{
  "arch": "conformer",
  "model": "multi-label audio tagger",
  "dataset": "synthetic speech, music and everyday sounds put through simulated rooms and audio effects",
  "train_examples": 39062,
  "n_mels": 80,
  "hop_length": 160,
  "input": "log_mel",
  "spec_augment": true,
  "win_length": 512,
  "norm": "rmsnorm",
  "activation": "gelu",
  "mlp_ratio": 2,
  "head_dim": 16,
  "fused_qkv": false,
  "qk_norm": false,
  "dropout": 0.1,
  "inner_norm": false,
  "subsampling": 2,
  "layers": 8,
  "width": 256,
  "positions": "rope",
  "kernel_size": 15,
  "num_labels": 18,
  "init": "kaiming_normal",
  "residual_init": "none",
  "optimizer": "soap",
  "beta2": 0.95,
  "lr": 0.0028,
  "beta1": 0.95,
  "shampoo_beta": 0.95,
  "eps": 1e-08,
  "precondition_frequency": 50,
  "max_precond_dim": 1024,
  "one_sided": false,
  "adamw_lr_other_params": 0.0016,
  "grad_clip": 5.0,
  "gradient_centralization": true,
  "steps": 18500,
  "batch_size": 256,
  "epochs": 121.2,
  "lr_schedule": "cosine",
  "final_lr_fraction": 0,
  "warmup_steps": 3700,
  "weight_decay": 0.1,
  "adamw_weight_decay_other_params": 0.05
}
Rows from block 4, named by matrix and row number. Each number is 200 + 40 x the weight over its row's rms, rounded and kept within 0 to 999. All counts start at 0. After the name is the row's rms in percent of the matrix's.
# pw1: conv module expand (GLU, value and gate stacked) (model.blocks.4.conv.pw1.weight, 512x256), inputs 128-255
pw1.166,093,219,177,284,198,220,152,218,222,166,164,183,178,146,216,233,149,233,196,246,154,178,117,196,181,201,220,118,175,261,231,211,215,217,165,211,169,189,277,203,236,226,177,137,181,180,195,246,212,200,228,230,250,201,313,216,217,235,171,161,254,155,212,158,178,232,196,255,175,208,179,225,327,235,233,222,218,205,223,243,121,225,242,174,93,217,139,217,104,213,179,206,167,223,165,212,228,207,222,149,241,196,222,189,149,180,225,169,205,186,174,147,288,195,212,233,147,187,214,254,230,161,150,206,136,144,111,188,234
pw1.167,091,166,206,174,253,209,198,169,196,219,177,188,152,210,171,236,148,227,139,136,248,199,328,142,221,226,224,140,243,260,188,163,226,212,177,120,165,190,198,181,230,171,194,243,223,238,249,288,177,239,251,200,204,241,227,243,236,152,237,299,139,153,237,228,229,171,193,206,165,214,143,221,151,171,183,195,225,147,188,233,228,242,246,133,270,207,246,195,191,183,228,212,263,178,207,206,143,247,230,194,159,195,198,286,163,219,202,189,207,194,152,291,210,221,203,239,265,273,238,225,215,222,186,226,229,181,275,156,206
pw1.168,090,128,141,220,132,188,187,223,264,187,167,173,209,191,256,180,284,165,249,205,166,193,256,226,163,205,239,182,192,116,163,165,219,221,136,242,214,285,215,223,196,203,250,207,268,180,194,226,183,198,233,94,156,221,261,226,126,254,233,191,177,192,197,207,198,223,117,273,209,190,89,279,171,155,208,139,225,202,260,165,227,211,183,233,253,169,238,195,253,157,160,176,217,222,264,256,153,182,228,140,233,165,222,249,198,197,265,194,232,156,148,215,189,161,183,157,266,187,301,193,192,115,230,208,163,219,157,177,178
pw1.169,071,241,194,138,310,195,206,182,194,165,177,222,196,136,261,190,211,159,229,265,233,134,265,242,223,215,171,244,197,185,274,152,196,197,218,168,177,131,191,265,172,228,206,156,240,243,247,184,258,215,226,199,146,172,167,174,104,237,221,200,188,185,218,185,156,265,203,198,175,180,226,187,231,153,246,190,124,146,178,194,176,282,170,218,195,148,146,202,243,204,180,247,212,208,236,149,273,125,179,222,177,212,232,171,226,227,165,195,90,227,219,246,244,236,122,215,233,152,213,226,194,242,243,232,130,173,189,141,254
pw1.170,080,252,172,196,139,171,104,204,226,169,205,159,291,188,201,232,85,175,238,190,205,271,127,169,254,227,226,137,193,262,232,135,132,207,219,266,237,201,245,251,170,209,200,187,225,228,217,126,206,259,237,197,180,231,173,237,186,251,152,145,213,162,297,217,228,227,238,215,216,249,173,176,227,243,264,179,192,261,207,145,139,162,166,145,224,199,252,182,127,167,171,181,189,218,264,237,225,212,196,174,152,223,232,197,210,192,228,203,208,246,211,198,208,229,168,188,239,251,224,194,207,213,214,227,134,168,182,200,162
pw1.171,104,81,198,229,178,151,221,258,230,198,232,216,235,176,182,183,250,263,305,239,192,160,142,187,215,157,188,208,167,212,228,232,159,170,281,207,181,210,209,190,186,172,187,259,192,236,217,134,186,154,175,199,216,213,210,208,180,177,96,211,190,238,226,229,193,282,205,227,205,160,228,167,205,299,198,288,282,223,210,237,274,246,266,163,164,242,180,192,178,252,174,181,200,238,193,183,248,138,200,137,238,211,120,183,204,204,189,243,163,222,105,198,271,205,231,215,248,221,275,198,158,202,207,188,177,260,232,177,182
pw1.172,135,228,190,189,227,162,140,223,255,188,233,151,220,214,188,116,171,235,146,183,149,206,143,115,257,114,218,205,160,146,163,235,153,152,113,163,200,214,203,225,254,153,179,220,249,217,143,130,169,282,175,230,166,242,265,236,202,175,170,163,130,226,155,246,219,149,201,154,204,132,220,184,230,156,216,201,159,233,215,245,245,219,214,186,190,190,217,204,184,206,215,263,205,227,197,168,208,174,219,190,125,171,229,207,175,241,157,252,237,108,140,218,169,106,287,213,243,214,193,221,171,179,276,247,176,236,199,210,127
pw1.173,093,216,297,142,173,212,157,209,158,168,245,200,218,192,172,212,180,230,217,187,147,225,229,193,212,200,270,205,142,172,143,223,173,231,225,255,191,174,207,186,263,245,147,240,166,182,292,239,163,208,128,222,223,187,184,194,167,221,254,220,210,270,205,151,200,182,191,186,208,239,140,209,252,133,185,262,197,146,181,215,269,283,291,129,129,165,200,178,256,172,219,167,166,210,260,174,163,213,176,204,226,179,167,144,280,159,192,175,76,218,136,197,164,160,209,174,244,225,194,147,226,249,180,164,188,186,212,237,110
pw1.174,104,253,225,169,250,234,172,190,172,138,204,164,241,100,192,178,128,155,192,223,198,195,160,214,243,241,212,183,242,152,186,225,134,207,186,198,192,175,131,212,271,224,155,215,169,144,175,187,230,222,274,214,220,161,221,218,257,140,128,177,190,270,285,166,308,197,246,168,192,178,129,227,205,219,154,183,183,209,182,205,105,249,196,238,238,267,177,212,142,256,146,161,231,175,178,195,226,193,187,214,229,185,207,262,147,195,203,139,148,256,170,237,193,194,273,130,154,154,201,279,149,155,177,236,213,149,199,181,209
pw1.175,087,211,186,180,197,235,187,260,256,174,142,226,303,186,186,259,199,209,169,267,206,275,198,240,193,238,206,252,168,188,164,304,241,174,275,222,142,229,183,216,198,245,165,205,167,295,226,151,210,258,167,217,236,153,41,217,138,231,237,154,221,192,203,236,168,206,230,242,204,184,225,210,241,219,216,227,241,234,198,218,216,101,169,202,149,204,183,223,236,175,223,159,247,150,164,213,233,232,205,207,127,243,250,209,178,280,182,187,198,248,114,181,157,235,216,190,189,197,266,158,205,213,222,204,249,219,229,184,252
pw1.176,126,238,277,160,176,210,215,156,243,147,183,198,246,263,203,269,193,197,242,180,239,205,211,196,215,193,235,239,178,182,225,213,149,220,289,136,186,248,211,188,153,181,189,266,167,150,194,195,155,262,226,132,236,158,228,228,184,208,211,149,312,169,265,224,191,229,239,207,184,225,167,234,155,205,248,214,232,178,179,153,173,197,156,236,164,269,210,234,208,220,159,254,234,243,179,184,190,231,189,226,193,230,225,239,223,229,141,248,268,169,120,249,185,176,244,203,224,178,274,260,133,137,256,224,94,223,206,206,272
pw1.177,063,204,209,156,170,233,169,234,195,97,99,163,180,203,141,194,166,270,229,238,211,174,170,182,171,136,173,179,184,189,198,243,182,179,266,238,224,176,235,197,192,211,193,158,225,159,186,178,177,221,200,253,171,242,199,239,270,209,134,154,194,252,180,115,185,161,166,152,185,187,199,206,128,158,212,165,170,206,220,168,193,226,251,215,181,221,222,193,204,205,193,279,219,245,253,211,251,221,269,152,259,135,216,129,250,174,217,171,266,204,158,264,177,142,250,188,212,271,221,248,178,210,162,256,228,241,170,215,280
pw1.178,130,267,156,188,168,186,203,217,191,210,166,188,234,139,213,254,181,203,228,232,175,143,175,215,229,187,218,153,181,275,258,184,184,200,265,155,280,204,180,175,155,235,168,235,122,214,176,299,160,158,194,261,228,209,242,199,186,176,191,152,219,188,183,232,235,301,207,245,207,218,243,214,175,214,167,197,178,203,179,191,147,135,193,199,144,211,133,254,268,158,178,240,218,266,164,167,289,151,194,132,225,266,141,204,176,201,223,148,182,201,194,254,234,132,208,233,185,115,316,244,235,183,174,140,167,223,194,208,171
pw1.179,072,158,54,208,226,107,161,209,126,192,186,193,201,191,237,220,175,217,168,237,182,164,229,201,208,179,307,153,128,204,238,160,136,190,177,253,181,241,134,165,231,285,221,247,179,222,225,182,180,263,205,206,163,185,145,120,179,232,188,207,165,201,136,204,228,126,208,176,169,188,268,234,231,246,123,151,227,138,144,189,187,235,159,166,259,143,139,160,223,210,156,161,247,237,147,115,233,243,200,237,119,178,194,198,206,181,193,233,244,168,200,168,209,176,220,225,215,201,236,213,216,225,243,177,198,176,183,245,219
pw1.180,075,219,195,221,161,196,178,273,263,130,177,174,232,163,134,225,180,205,189,192,249,232,133,177,254,253,212,198,226,255,120,238,213,195,272,208,143,143,200,186,174,162,157,173,171,230,165,203,174,209,153,219,97,147,180,182,161,216,249,132,257,208,299,286,179,277,153,195,151,198,226,186,207,213,222,236,164,292,205,203,220,204,145,258,191,249,214,190,237,191,203,168,181,237,234,181,139,233,196,235,256,223,170,141,157,299,231,185,178,118,184,152,156,200,111,238,215,226,164,167,126,176,194,140,205,174,121,204,217
pw1.181,072,187,269,163,192,207,157,166,128,205,255,178,132,195,215,155,194,225,235,154,185,194,226,234,179,102,189,163,187,233,189,167,236,162,244,153,157,189,210,297,150,208,151,190,190,276,256,223,228,197,196,150,241,220,214,159,178,192,147,197,214,226,178,241,167,169,211,184,222,119,181,290,138,190,198,202,252,237,196,194,186,183,286,232,166,247,252,191,207,211,160,141,208,143,216,210,236,147,162,177,266,196,211,220,167,96,222,228,180,109,197,224,247,172,175,249,135,213,169,204,217,173,171,257,186,243,190,114,163
pw1.182,084,185,156,151,168,171,236,195,223,223,242,173,153,233,188,225,228,148,221,290,209,147,202,244,180,260,230,260,201,227,219,184,161,245,199,235,173,275,222,116,135,185,221,169,242,215,216,161,183,225,162,219,180,251,183,240,235,185,177,191,181,213,241,224,239,197,205,170,115,184,218,221,240,192,241,186,230,181,205,255,176,207,259,230,225,200,176,229,238,206,215,223,204,211,147,186,233,207,173,223,199,202,144,207,232,232,176,178,130,113,250,171,212,176,206,198,159,178,177,176,166,227,268,251,158,184,150,201,210
pw1.183,100,182,245,195,315,269,178,122,181,212,197,200,140,187,175,227,193,181,209,202,220,286,193,142,260,297,228,191,228,137,209,155,165,210,303,143,142,168,106,190,195,193,259,248,211,238,236,183,260,223,216,243,235,174,185,213,210,193,172,185,201,236,207,192,188,119,259,127,238,173,301,192,221,207,181,200,278,228,197,281,175,155,138,188,147,198,193,168,228,197,164,202,158,197,176,219,159,270,129,175,189,193,246,186,164,199,237,281,241,160,152,175,234,216,174,212,207,220,214,156,211,233,212,214,227,196,222,211,186
pw1.184,093,223,236,203,198,145,161,212,222,204,217,185,247,149,200,184,185,233,206,107,213,179,225,261,202,151,195,179,188,220,229,184,184,253,206,203,129,126,149,195,304,222,236,262,191,148,133,179,182,243,122,276,275,246,140,168,223,216,208,158,209,231,289,168,167,233,209,157,183,234,172,149,240,205,206,181,143,189,184,154,184,147,182,164,169,170,273,172,141,172,207,226,168,210,147,195,172,156,234,181,204,194,188,246,189,155,280,180,230,165,105,192,227,223,210,194,168,236,252,251,209,244,199,194,187,243,211,183,183
pw1.185,101,204,180,183,241,131,200,212,197,209,195,177,188,269,234,197,178,156,114,241,288,199,311,240,214,287,231,184,160,176,209,268,173,208,223,242,212,219,238,179,168,226,196,205,220,255,219,237,196,272,211,166,227,226,219,118,195,161,214,206,181,168,209,110,265,189,226,204,247,225,216,165,193,181,241,219,178,226,246,227,233,207,249,130,258,183,233,220,305,214,167,151,239,154,255,172,196,161,174,127,181,207,280,201,159,235,164,213,178,140,189,187,223,177,189,276,192,200,183,159,241,157,165,174,183,201,161,239,236
pw1.186,107,140,246,171,302,184,246,208,165,231,195,204,205,268,185,170,270,215,189,216,160,229,165,145,150,298,193,197,234,175,201,201,255,202,182,241,238,219,178,215,215,153,159,291,171,168,179,187,246,171,131,77,232,140,205,155,187,140,166,223,173,212,183,206,131,191,184,162,258,164,183,189,140,258,164,194,267,292,232,192,123,175,194,182,142,124,178,151,199,167,265,194,162,311,214,203,163,227,218,160,225,140,270,188,139,282,145,240,224,245,219,191,206,133,195,202,206,227,216,216,176,212,215,234,231,250,217,119,257
pw1.187,082,131,232,246,227,206,312,219,197,174,280,208,215,114,133,181,142,216,239,217,237,208,232,253,197,210,203,247,203,195,158,240,184,200,150,214,211,182,189,176,225,205,169,208,192,184,186,321,211,131,193,189,260,238,206,143,118,169,221,177,63,265,287,219,235,157,181,232,205,180,252,207,208,202,217,156,189,180,247,153,215,169,175,225,205,209,185,239,257,199,232,202,225,177,199,219,133,213,236,209,149,197,207,159,212,209,169,238,250,216,226,229,174,229,186,185,222,146,219,265,235,200,172,274,197,274,223,203,158
pw1.188,079,157,177,147,251,172,240,233,299,188,264,178,216,172,124,156,173,260,190,129,218,296,143,185,263,233,193,148,182,287,238,155,172,210,160,199,217,192,255,206,161,259,167,246,185,196,140,188,164,236,257,234,170,135,277,180,255,184,223,127,205,223,274,209,100,201,247,172,210,217,235,155,165,193,213,199,171,205,237,217,204,210,187,172,109,223,183,211,203,189,213,261,154,238,173,255,130,176,161,274,285,204,179,202,275,181,225,218,199,258,146,237,210,218,246,181,132,318,167,107,224,237,191,254,176,196,179,116,160
pw1.189,134,232,220,270,187,190,180,207,195,235,204,205,274,165,207,124,154,157,141,212,190,225,181,205,177,214,225,188,194,235,243,188,240,201,224,220,185,172,196,181,189,158,99,216,210,181,251,247,207,192,195,187,222,161,237,229,198,169,192,167,176,182,212,148,149,214,165,192,164,173,211,113,166,148,200,187,219,278,190,203,199,146,178,230,107,226,120,215,208,208,159,283,240,193,170,247,198,252,228,181,262,200,210,244,207,235,181,239,231,186,132,269,230,174,248,153,110,169,252,252,191,141,174,189,250,269,200,175,251